config = dict(
    hop_length=160,
    encoder_norm='batchnorm',
    momentum=0.98,
)
Rows from block 6 of the encoder of a small spectrogram FSQ autoencoder, named by matrix and row number. Rows with one number belong to one channel. Each number is 500 + 25 x the weight over its row's rms, rounded and kept within 0 to 999. All counts start at 0. Numbers have three digits each.
After each channel's rows are labels from the 100 clips, of 14976, where the channel reaches its highest value: "top examples" is what is common among them; "lies over" is the class under the peak. Only what is clearly more common there than usual is listed. The data: short made-up English sentences, spoken by a formant synthesiser in many voices.
# p10: first pointwise conv (encoder.blocks.6.p1.0.weight, 144x160x1x1), inputs 0-159
# p20: second pointwise conv (encoder.blocks.6.p2.0.weight, 144x144x1x1, transposed), outputs 0-143

p10.136:536493471505561498479492608504527436495519461500489499485489571492496531499471505516475485521477515536506508553510497510519500531518459531514485502510499472479512510463494522526520514516483519489511491548571516465484522515457472469495511511516528525498461471503467511505487533508511502496509502515494544492523464428500538473470493498476526508506492491489493512512494487479467520474513463478481500507501510508525491523513526537501478467490499500524504498483462501528470525493505500
p20.136:482525460483479466468522517543471496498490542503472478484511481476542502499532492470515501471466519514504530512497542487479559471490522528438494508521528497450484518530533493487465503494518470497495534516506504521495514501524496510528512503532518498473522498511505527515485507526494507481504469509472596496468524545489505488527538549550476518502521513530489490513537486456511485496478512473487513532499494477518490546458471459492508
top examples: mains hum
lies over: /z/; /s/

p10.58:485487493497551498567569481500500525493521489514489494495531441468492482497487476485527526508518507497483531524513498501489464580516472493509521508515518506476499518466452549499465466495470508545455505527545484494483482473514504514501484503551542493486505480507479522514475480479493534521548526531484482502506520563493497530527479492523465498535466472490478487470502500498502552483466481478489517475502553528507475489540500521523522474509519479510474487525517511529516504483485518
p20.58:493517453512473529493507512489505512495510527501500516524446508544513480511477475510442499515469499509497499518463463477498465482530498527486474540482510506504486519538459493519431537511459478492506504484466538473507459475492526522475502519520509471527516548496524487495527430521520488494463483481525511514492526502473544438508512505516485524483508469531440496501509458502470482516468521502521556485529472513502474493479501516517499
top examples: voice: high voice
lies over: /i/

p10.70:466465484471501489485488478456499524505488483503498516519492466481502469486507476539492518471527589482495507553475478484466465486515521456478513475490520460492459503456508507528476453495506524507507555512515484531513488505485486468521509492507494505511477515511491551493550487452507486488456497504489478525516474472484499493510499498544486496524467506470499514569505517557463528468470514502511539537487482524508544502494477498515524506457527483515493439516467483500494517506506523
p20.70:477499453505519464477492516498487502505506506496485553473466494523472479526480533466514503510512511538515542492458497514509487482496476495516533457524539516471487439529521511459498525520537505503507517518504475487513503504528489531487490488518522522474530504520491451490496518524514524430539500526511533504477478479480543536479486490532468499465498488467466522562521467466487536503479493499415521496506521489468520501527515492525505
top examples: voice: high voice
lies over: /æ/

p10.30:563492500510539525495520513471516494476509527538492462502548516486524511507461500506458516536500477558514504543530497492524475497519518501490493499479481469459497503499514509498500468512497514490498483522486494513485487507437515428509514525488546512494484508489477484517491533541483521498449491530505554532460496460479481490442472488490474512497494468512496480508497470521507456510492448465447499464531464458514510493496495504483528499509504453483451507505480550526522486487482508
p20.30:497508500500483500507521491527496485489471497523473445475496493504516533475491525515531484518542497509491492465531507449516506514492459528476485540507477491474503508508567521496531511519527483478487523517520499526500537454522464513524499508488494468541500472549474540516519526541454524515527511529475510465513540500555513518511484476490516472511499496489513496506451561455512472513509470567480444489497482524487526506499517489459493
top examples: voice: child-like voice; mains hum
lies over: /s/; /z/

p10.93:477567447503520470515529461547482499538474501502474499512491480487483498485482497530536492541483447519532531513446515493514467476513540474492515527468497487519473513539515515507511496464478544486504512470544520504518475499526480469488498501492553502471517441490493534487471518546494478504515486491457489499475494456507540489442505487478498555505512481494521521539501466479506500479512551508484496503505518481493567477502485484499517466530513500559485490512499503512479509494499512
p20.93:504514519499517504485490513489503547500512509486508504460467539506440486548512522500487489476520481458505557471492523531496519479489496493492494485519482473475529495489505449494473462473498505496496470504518473517489524485472445523467462538485517518542513536489512511540517483510515518478504463459481484505494488488555506482541472477567464484503500511488461487503469456530531558525466483544529520499493519503454527489481468509498499
top examples: voice: child-like voice
lies over: /i/

p10.12:508487477525502503490516525480494512464475496507470504480492532492506494485484480508519517484517480496506550443421481519489511490478548508490486469478489474462482518470516537515508488505514492518496516494513526482501520537533467509475495513525524505474449507481445527489510529521515498512532529491505554473506480473482478482541500521565453467501477494481511514471493500480544518484502534526496538495480472560501488521473585508509513459491496518495505499465524507536515551473483515
p20.12:494436479502483513528526483504508511505507513499548467501487477514511541502515494460514564519480508494481493459497504519510513489477484487515481483461524491491504482486508525471473464520534491502502528521546527515535496463491540459499477486472491525499497472459559480503476509447517533488489541512510535499562477531473491539475501500528467518527517495502468472462524516515508470473528539508440479466508497494500490505502527448507469
top examples: voice: high voice; thin (high-pass)
lies over: /i/

p10.18:573508503510469522491475570534545481525517476487510474527469599489456485483478491503595477527481498502514476510486500486479490498507448493496505505502524502483481491499505523505523497515483478518524504493508503515505537481507517510534465474531503501485535491491518475535512494524501496479435480507498528531507481462472520496577458502469493534511485514492494508463503504488448496493492530494481520480495484484521525515502492498498507490494510497525483498511474492500468533471534536
p20.18:483536507545502486538508475495487514493504524542561552511490509505478517547469511509501485500476484482477500507476482522509429488496525450515488447457516508508485511472461463497484504560481487540505470496471484517485476462491516446489531489498530478530500511506531500483517505484468553477479488495462522500471518463477497487483481489496472485513507455450497509519458498514478492459498491520514498521541466461474489474490470519504489
top examples: /s/; clipping
lies over: /s/

p10.65:442488519501469502479464424511507531512538523484582470464468501496512510494499506482489487472478494492504510509506476501456481485492464490483508479483525514473463487473551480473508473520507427500496505497478515470517510506532499526477473545443496488483525496519502467488521514519475494518470521501501478480498492531495487526521513493521507489517482560507522487448506503473526471494520474499475531515501475497564478497514547498481514454505499501477482458462549491486468497513509478
p20.65:574507525487479507505516491463511474455489488467484520497510462481492468586512495493490464476569456500504454549436497489505508524455496450499500472498496483509490509461485491531509443501483489491498473523509492519503494542482550540483462496514455511489505488529510530484496508516495520500519499474513497487508531501498497509532501484525521525510473487482522528498530474477488470514498456460489484500492507466489511501501494498442491
top examples: mains hum; "please"; sentence kind: request; clipping
lies over: /p/

p10.106:501491533518505490485476487544521488467497471488510490524476560487512484491500501488536520507485519507501508492561510500472515509474517507494501484518515523497463467510485501491488466489491489539528488514458499482505544459523486544510492543488542473514540471539524466508511504507484508502506492506519543462499474407489478478558492513493548497491506515497507500491516525510565478551511522490518525505457462493547503526479486494518521486499526510512458468552530488518492516436512492
p20.106:484468496482544482500431500510495514432531512493467476493501512487522504471497495490512521491502478490480521498553542476450485497540459508500513526491478527478516513556446498508518522488470483521519520456462524518427478502525508527523498518530510532512494463504520505490544495526490528507496503474530513506510458494504491463484488497528507482490485515514452530523526549484521521535516486528499509530498490506487498503477454439520507
top examples: /s/; clipping
lies over: /s/

p10.38:531472476507455512496529546489520577483521502498500490486512526449516503457503482507498498468496452510501491592515479526458526515491511506513508487507502497496502491476483503489484497491502506489495498474482486533510469521498525541525495512531419510495543506528513464527497495497516504499503500510508528505465492466509479518563419541531506509497520537519522507460501482514501520482507521506508486479553499493529537523469547495508497474472489468529505506482443486494509511509490487
p20.38:446506476366501520484504547482492501507534519498532458518541516518538467529490494491482518541480521481511470516517504520486487528474507552481515497525546482555532498467511503489464545493493530509499528513486522509547484471505533534507520497482523510466525503522481478486538527521508492514504527483516496495490489496466509506495502527503469500506497536496526473511475486521489478488510519515530480511525527504505508497508490457504534
top examples: /s/; clipping
lies over: /s/

p10.48:504499533502471503535484569506534502470491492523496490477523473471483484518517500494472509474499437494497504521488529529608479532481440506486504506495478521447505443517458516470518525535524504535507558511501509490511511521494487488486513505500492512513501470510457445504521514534487533525480509468488514526510460520507496478512501488515509463493521484479495490474481529523521480493513456525486529504485512512492510448521504490500478485512503502491486485526422505506499504478460522
p20.48:509519520499499523455497557536557557506464470486501535527503493463532504500521497487533466505476572468527515474510521529475489454481464530513463488456505478512479474512543500445501520514521540493508476511521485491534532546517515486490501544479467475532464505478525481461484523526500492476518504494474530482514495500511462489482483456523522474513502528450491493479484501483512512490472496475475520511460491513493481502498470490510513
top examples: voice: child-like voice
lies over: /s/

p10.122:437495507516513489498489482509492478493479500508509522503496475502498497474491522514603509481534445498494477651492492503473510500504514509499485479468496505561509485529477504494501501486471501487517488490527471517482465519531500508488502527533504495515477466502491558533491519522501476501495513513507548483504485476490455486536520482467520500507531484506484488477497492486496462486496483508495506486461486469505486494477465499495455474491497504515467488513467486517485484461485497
p20.122:507471494462511526498496497536508496445441473497553469471432526533487542486440511558532504463509517520450506488502489468507484500530479498495502487504523492536528557486482528501515495514489488483479483471498489478499504509496469489507482458502528479485501503534509497493497491442476493512497537461535500471491508523496514491540502488526471502481541503516489521530493455500510502514446497533494486462500463533493523482512541540516486
top examples: voice: deep voice; clipping
lies over: /i/

p10.29:629493518490475491513480508514487482478507477516471486484490512484492500486488472480547475488493583507480515460498509507499497516492530506515506463505490506545497485483501478493486488499500541485482490499519512496517589504531494475494511510585494504527522530497509560487496545488506482510491497517492473506481460478522493475513471475472494491498473477491513503531502497508482487474517488489504482513502494520512517504496535488502479444494475509571463478507457498520500491484494487
p20.29:465479480542503491583517467544475508570597567526508463526514493474472471505499534505512515508505481500490495468487506542506548490485485466476512505492533566527501502486527488491490495498506497471514505500495523478473486497506499493498502511476537516517502469477518465509482506486464499500522490515488482498486486502485516498539495478541509490522502484513508492439538498518490488505559495517528518508546515532506478525484492505499514
top examples: voice: deep voice; clipping; "this"
lies over: /i/

p10.96:485521482470449501503457454499496464524471493513520531490500475541448490483522551479533511508539477489466528457493500493529503479514571522471494494485480455491478504483507536513508525506504503499502477491511490503517488513541521555524494506466482449480459501518512489455531493515470525479531507506493498526608546502514499504469496535491500509473517496528503510529505507505500501507511519490529494532483486473500490499512503510513495492521487499444493466487551529512497439504496484
p20.96:496491478510503498503507501497493506466494509503478454514485499507498516451543508482532508497532531516495499416485553501500478522531480539508523535532491510526565526573514512484518538531466502479474508521477467507513493506511517520501527480494484494497481466444460482513505533484494542504514534567524490500474497512521496523452513491458464531507521504478509509504557516474485496524511500448513490499492489486478539495514488496486462
top examples: voice: high voice
lies over: /ɛ/

p10.28:529490474507475499455489483512485492484517517505530519470518549496451491558501515517529477496504501487510528499543502510503492482490453500471496469485475479485502526473503481496527532525512505580537489512516503500503588500477497484486495504525461494501482508536486484521491473550505512488526496515474517497540567524502498493516496516495490526527542570509496508512480466516533522467517542499497493556527476515501506525501485494499478441491487487462565503501497534504506477509479481
p20.28:483506505493495532479515522475517490543509465502484520459461518468500511503459540459482502497547507519457508515507485501483490540493493503515516468547519534506518467507469474502529514478488503480492489527526499520526493526498514507564516500532505507467515516536476476507533543537508502483465486526472495444512523519558517465522517533506501491497485495534526501500456496505474515516478469502504456522511449498495478502541504484482407
top examples: voice: high voice
lies over: /i/

p10.8:544506474476537493499468528489452494488501500517537494465500613516479464504497520510517505530501549503499506561502527490478498521505512493506497485499488486457555484482552516505482509502493535491520499485480510492506496483482462514488481526482515497491535485498501531510493509506541497538483510524497487499528524540517515469505574517532483483513493567519503496499519528514550524517490521479517467504511477521496513502503503502481509472490496489586504482506558529494481526518516483
p20.8:460498493453462466476521477483516505503484509443466508553509509473485510521492482494455494487474478478467499498502489500479552471462474463478505498495497528530460472484509449527507466486455544488487468477484480483477515506492481492525527507491483534529491499507510517501549483482489517482503518482512522499511518493492487510512479515504560487473510445529564472458502529488485491482493500484527543476527449540505481468503467448504499
top examples: /s/; clipping
lies over: /s/

p10.118:480510506512497472519532471482523534498503485502597497500493484477490530463494467524497519497471524536502466474509502502499468492548499506494496530518473502544483495524459488496482487505494505492510493498481512513495521519507537513485492520495525533477543479468530494503485516505487521478539503471514511520480418532516505544566508498465503496506480555501466504543510479496585554488504524490475485471458518496484526522487519508530510535488521498522534512495549502513493537510503518
p20.118:438499498462529521476466511474513497511540522497493522539519484499505476465499524543525487486528469496513539513487503536518514531505553531504523516498475531502453532496448483525541508492511506508528482483477439501486472490500501481511465474537521488481497525477545509492462503495467545478508524417539487483474523531507505454520471478500536478512514472523518478515512498496485521474532511472504484507524471495498457510476505479482482
top examples: /s/; clipping; mains hum
lies over: /s/